From a checkpoint of a small autoregressive pixel model: arch transformer_decoder, batches of 128.
Rows from block 2 of a small autoregressive pixel model, named by matrix and row number. Rows with one number belong to one neuron. Each number is 50 + 15 x the weight over its row's rms, rounded and kept within 0 to 99. All counts start at 0.
After each neuron's rows are labels from the 100 images, of 14976, where the neuron reaches its highest value: "strongest on" is what is common among them. Only what is clearly more common there than usual is listed. The data: seven-segment displays showing three digits.
# fc1: MLP up (model.blocks.2.mlp.fc1.weight, 768x256), inputs 0-51
# fc2: MLP down (model.blocks.2.mlp.fc2.weight, 256x768, transposed), outputs 0-51

fc1.515:37 34 46 64 52 56 39 54 35 70 53 51 27 41 59 56 74 52 50 74 41 34 85 48 43 51 65 44 59 54 47 50 61 30 64 44 81 57 59 42 36 42 47 35 55 42 21 39 55 56 55 71
fc2.515:51 81 45 59 34 47 61 48 53 23 69 77 47 31 62 69 47 53 30 25 34 69 51 13 16 58 66 47 75 48 64 40 64 58 54 45 46 54 36 32 25 58 46 50 37 34 52 32 20 32 35 51
strongest on: the digit 2; third digit: 2; second digit: 2

fc1.611:35 67 58 50 17 55 22 53 52 25 58 32 66 59 44 39 44 19 40 43 69 37 46 39 68 56 38 66 43 48 34 49 41 50 68 54 51 48 58 26 24 31 55 84 35 58 45 75 44 40 70 47
fc2.611:43 60 59 38 86 47 52 98 35 36 39 53 63 31 58 67 60 23 57 69 72 26 42 57 75 50 58 51 67 14 36 55 33 38 29 62 49 53 40 76 44 76 22 74 49 54 33 52 36 56 43 51
strongest on: glare; green glow

fc1.425:62 55 58 00 64 47 33 60 58 35 59 54 30 49 62 38 40 31 59 50 56 52 67 50 37 59 53 55 41 55 57 57 53 74 64 58 56 39 45 52 38 46 45 86 50 55 41 32 40 16 57 31
fc2.425:44 45 29 97 49 55 79 37 51 67 33 41 41 46 41 70 71 80 60 37 52 56 49 53 42 43 54 56 65 52 43 43 43 23 41 31 48 48 77 61 73 77 39 11 53 48 37 45 65 50 33 62
strongest on: the digit 2; second digit: 2; first digit: 2

fc1.421:50 55 53 56 29 52 63 39 47 55 48 35 49 63 32 55 49 70 67 42 44 45 41 51 46 51 58 57 64 27 65 21 49 41 30 65 58 29 56 44 27 31 42 32 29 41 74 61 29 53 55 47
fc2.421:67 58 54 40 56 29 36 32 24 50 58 47 44 34 69 16 39 66 42 56 55 66 51 53 57 73 40 31 45 53 26 50 53 46 71 19 42 39 46 69 59 46 66 59 56 75 62 50 60 36 40 49
strongest on: white glow

fc1.417:36 42 52 57 40 61 62 18 22 46 48 40 72 39 73 72 45 43 43 39 37 47 28 46 51 38 83 65 21 35 36 37 35 48 34 44 66 45 49 47 43 42 56 28 33 48 27 41 33 68 33 43
fc2.417:41 59 63 38 56 42 55 50 76 49 32 62 61 65 20 30 32 54 68 45 34 46 51 33 54 38 27 62 64 53 41 49 57 31 66 63 48 55 38 59 64 63 37 62 49 60 48 38 52 33 57 44
strongest on: glare

fc1.766:52 58 46 47 39 59 64 38 17 58 57 33 68 48 68 28 44 59 22 22 46 38 56 55 29 41 71 31 30 50 61 34 55 38 69 38 59 41 79 75 43 62 61 63 69 58 54 36 50 63 79 39
fc2.766:60 43 79 40 60 31 54 37 65 40 43 62 00 19 60 57 53 53 66 82 46 56 54 60 59 50 12 39 46 18 41 61 61 42 42 52 53 55 48 32 44 56 28 35 31 51 43 51 43 50 48 61
strongest on: the digit 2; second digit: 2; first digit: 2

fc1.266:66 55 52 60 31 56 50 67 52 53 47 25 57 23 38 37 40 65 34 41 43 29 49 49 53 61 35 68 46 54 65 39 40 56 38 76 43 52 14 40 41 44 24 48 65 52 58 56 47 41 86 39
fc2.266:57 51 50 35 76 76 40 46 57 68 79 66 67 71 40 57 73 37 60 46 48 67 72 49 64 53 44 50 53 66 38 61 86 48 67 25 42 59 64 64 64 71 76 40 45 21 57 56 83 56 35 63
strongest on: third digit: 1

fc1.651:31 77 42 56 45 33 44 41 30 29 69 57 70 65 31 52 38 66 45 44 61 43 61 31 53 24 75 50 68 42 22 53 47 66 46 43 45 51 57 42 23 88 21 49 65 45 44 53 39 58 58 54
fc2.651:34 30 62 60 83 47 53 68 28 76 47 54 11 54 49 54 60 44 60 63 55 65 55 86 35 78 44 61 40 37 65 27 60 49 25 34 52 69 50 62 41 53 58 34 28 58 53 71 71 56 56 49
strongest on: the digit 2; dark on pale; first digit: 2

fc1.717:35 66 52 50 45 39 52 45 54 63 52 58 41 73 56 32 36 69 61 45 51 79 43 45 66 56 84 47 25 89 55 35 53 61 65 75 46 39 63 59 66 42 69 62 52 79 61 47 17 19 38 58
fc2.717:37 39 61 29 59 68 76 63 24 44 65 68 64 59 50 56 61 42 81 40 34 26 29 62 52 46 22 37 49 52 57 41 68 31 42 65 41 75 37 73 31 40 49 52 73 28 54 39 43 46 62 59
strongest on: the digit 2; third digit: 2; first digit: 2; second digit: 2

fc1.383:66 55 44 51 34 47 57 34 49 67 69 60 45 71 64 60 27 29 69 45 90 74 47 50 52 67 44 49 56 72 77 72 42 48 55 40 61 55 52 62 56 35 52 71 58 24 32 19 53 32 39 27
fc2.383:60 57 58 52 31 64 24 63 52 46 22 31 52 64 38 40 81 33 61 80 65 59 68 36 64 51 57 28 33 60 47 49 20 31 51 59 42 61 38 18 54 38 52 64 39 50 58 49 53 65 52 55
strongest on: the digit 9; second digit: 9

fc1.258:56 22 68 37 26 40 52 87 57 30 52 42 56 67 54 61 37 28 22 65 73 72 39 43 42 44 73 49 46 54 54 49 32 52 41 48 34 45 48 47 50 33 53 68 48 53 53 83 61 64 53 47
fc2.258:36 89 31 51 60 41 45 07 43 83 45 44 40 34 59 46 81 50 70 46 27 64 46 50 82 44 45 41 53 52 77 44 59 49 59 68 57 67 41 43 27 64 42 34 52 44 39 39 46 40 26 36
strongest on: third digit: 1

fc1.93:58 51 48 47 34 85 55 57 68 58 41 40 32 51 43 27 32 28 44 46 49 60 40 20 47 62 37 60 46 36 60 50 36 69 41 53 74 69 88 79 73 77 61 51 69 55 51 59 40 42 60 57
fc2.93:39 21 59 37 69 35 54 45 52 42 72 58 75 29 53 64 80 63 44 49 48 41 50 96 56 53 62 44 37 58 34 61 48 30 59 38 20 29 31 51 45 31 35 52 33 33 53 65 70 70 46 42
strongest on: dark on pale

fc1.316:54 72 54 28 34 69 69 51 46 51 62 19 41 64 26 69 45 50 93 51 37 51 63 40 51 72 44 64 63 36 49 39 67 59 55 36 36 40 22 35 61 47 61 55 44 63 48 59 55 37 60 44
fc2.316:52 42 54 33 39 39 65 63 46 49 52 56 57 58 43 48 48 18 28 55 68 24 47 46 82 45 44 32 53 71 36 35 45 39 45 60 25 59 52 56 31 58 65 32 45 58 33 60 39 42 49 59
strongest on: the digit 4; first digit: 4

fc1.32:27 10 39 72 42 54 32 58 70 82 51 59 42 57 63 65 60 38 48 58 50 38 41 51 56 28 40 37 55 37 65 44 40 54 67 83 44 57 62 12 53 50 34 55 32 71 52 29 62 76 59 17
fc2.32:61 72 51 34 37 29 52 39 44 37 59 43 47 18 42 68 53 49 48 38 48 76 52 50 60 80 50 49 58 80 64 55 42 53 44 13 83 60 62 55 37 51 74 34 84 16 46 68 38 45 50 61
strongest on: dark on pale

fc1.284:30 54 43 45 63 58 31 32 25 47 50 40 63 29 58 64 67 46 35 42 40 24 68 64 64 65 52 39 69 62 55 46 39 61 81 53 34 56 45 68 50 45 88 44 72 77 57 40 29 67 48 57
fc2.284:56 44 50 38 45 57 58 63 53 43 49 44 35 51 35 47 25 72 50 48 71 28 30 61 58 39 45 52 49 28 33 51 60 52 38 45 54 36 37 53 39 68 49 64 67 48 29 77 40 23 41 54
strongest on: white glow; the digit 4; first digit: 4; second digit: 4

fc1.483:37 73 65 57 39 46 59 41 58 23 30 39 39 87 50 37 38 56 35 54 45 51 30 45 68 99 25 69 55 62 38 17 54 39 51 44 51 56 53 60 41 30 53 45 56 72 28 33 41 48 69 57
fc2.483:63 47 60 39 64 26 40 37 44 57 51 46 34 35 71 42 61 43 64 27 39 54 59 25 48 26 46 69 48 52 56 19 80 46 56 36 60 72 27 48 41 59 50 53 65 50 71 67 41 39 53 31
strongest on: glare

fc1.272:52 47 52 48 56 58 56 44 88 76 63 34 47 60 26 24 34 58 53 41 75 60 37 52 72 52 43 74 57 55 36 45 62 48 62 59 64 14 61 44 66 47 78 40 65 47 17 56 38 34 41 25
fc2.272:68 35 51 59 60 75 25 58 06 31 59 55 51 32 66 59 66 55 33 47 32 65 52 56 45 58 50 35 35 41 48 40 33 56 51 49 52 72 28 59 47 73 48 39 47 79 74 57 70 70 59 66
strongest on: the digit 4; first digit: 4; third digit: 4

fc1.521:51 54 73 34 35 45 67 34 62 62 64 22 74 65 33 56 39 60 19 65 62 46 38 47 45 84 45 48 37 54 44 58 30 54 57 54 44 23 53 15 58 34 64 50 59 55 31 47 38 22 53 62
fc2.521:41 42 44 67 82 56 50 66 68 16 45 63 59 60 53 63 83 06 49 44 59 42 20 50 47 49 45 45 63 50 73 57 45 52 85 55 27 72 62 57 28 54 68 57 66 38 61 66 86 23 56 48
strongest on: glare; dark on pale

fc1.143:27 62 56 24 58 68 52 47 56 43 49 52 32 29 52 42 51 73 49 48 46 41 69 71 75 44 57 59 71 59 62 46 59 45 81 27 64 41 66 65 57 55 59 45 66 37 59 45 58 47 23 54
fc2.143:69 45 45 57 54 52 46 34 69 50 75 48 75 53 45 62 59 22 59 58 77 53 72 33 39 60 46 66 73 52 15 55 31 74 75 62 42 50 39 48 44 41 63 33 39 58 44 55 29 50 43 52
strongest on: the digit 4; third digit: 4; white glow; second digit: 0

fc1.699:41 51 44 71 43 65 41 48 58 52 65 23 60 51 50 61 60 43 38 49 57 71 60 68 38 36 60 33 29 47 35 36 40 34 83 61 66 57 36 46 73 25 41 24 61 41 55 49 70 67 55 58
fc2.699:64 27 48 35 54 30 64 39 30 62 48 83 28 58 65 37 48 39 64 54 52 62 59 63 73 42 58 53 62 43 56 75 52 65 39 44 38 42 56 22 60 70 25 55 45 62 60 54 51 40 48 46
strongest on: dark on pale

fc1.438:57 71 85 26 62 27 75 27 49 16 27 26 53 39 52 17 44 37 40 63 82 33 51 35 69 82 58 60 47 31 48 54 48 29 41 69 62 31 60 60 62 57 56 48 40 63 26 48 31 43 50 58
fc2.438:63 29 51 54 42 42 63 52 44 76 56 40 31 30 81 55 39 45 60 29 22 59 63 46 48 23 52 59 42 49 64 30 52 53 46 64 47 47 32 64 31 44 39 63 74 43 61 67 70 45 70 41
strongest on: glare; dark on pale

fc1.723:57 62 71 47 27 60 49 50 33 48 66 57 21 34 58 58 71 47 37 32 53 46 31 72 53 44 53 46 48 70 77 61 70 45 31 74 66 67 32 34 30 50 48 60 51 63 56 42 58 33 18 52
fc2.723:50 59 35 76 54 47 52 66 85 54 18 38 81 59 51 65 33 59 67 71 23 42 70 43 74 55 49 84 31 38 28 44 39 38 53 42 49 32 55 66 75 66 45 32 53 42 36 54 78 69 80 59
strongest on: dark on pale

fc1.351:45 72 45 28 46 45 51 52 50 42 66 44 63 38 57 58 71 67 54 29 86 66 66 29 49 65 54 32 41 42 44 25 22 37 46 26 57 67 39 52 42 43 69 50 36 47 56 51 87 14 16 50
fc2.351:62 39 64 29 65 47 38 32 47 25 18 52 53 59 54 37 21 23 41 66 29 34 22 44 71 43 60 67 65 31 57 76 57 50 46 49 50 51 64 45 44 45 45 39 18 52 48 52 07 69 63 58
strongest on: glare; dark on pale

fc1.200:47 63 23 72 52 72 32 29 13 29 50 49 78 51 63 67 73 58 32 38 36 41 50 60 59 24 65 47 48 30 60 36 39 54 68 37 51 57 52 53 29 53 51 67 84 56 45 45 64 35 54 56
fc2.200:20 58 56 39 41 28 47 32 64 66 60 65 52 69 55 31 27 48 70 54 66 35 41 47 64 82 44 38 36 63 49 47 70 11 30 33 52 42 46 46 62 42 45 31 49 42 47 44 16 69 41 36
strongest on: the digit 2; first digit: 2; second digit: 2

fc1.684:39 73 63 96 44 65 45 42 48 36 46 41 49 70 29 42 36 36 48 59 78 65 42 64 51 37 74 40 72 46 54 35 45 49 66 57 53 45 58 63 29 26 58 48 48 86 36 64 40 46 52 51
fc2.684:46 50 65 67 53 45 37 50 66 41 45 52 50 68 41 61 42 45 44 61 50 36 42 44 63 62 48 67 51 49 29 43 34 56 18 43 46 52 54 51 26 59 38 69 44 60 33 53 51 54 57 69
strongest on: glare

fc1.528:53 50 64 46 59 21 40 75 55 62 60 59 69 25 61 15 44 63 53 50 42 61 33 66 51 45 37 35 39 30 38 29 68 54 84 50 82 46 63 42 14 31 16 33 49 59 41 49 28 49 62 80
fc2.528:44 61 47 55 49 77 46 53 42 61 57 69 51 66 45 88 55 45 60 61 50 25 59 38 70 72 49 31 79 59 66 75 52 33 25 58 43 49 40 59 72 58 61 43 47 49 89 37 50 75 43 35
strongest on: white glow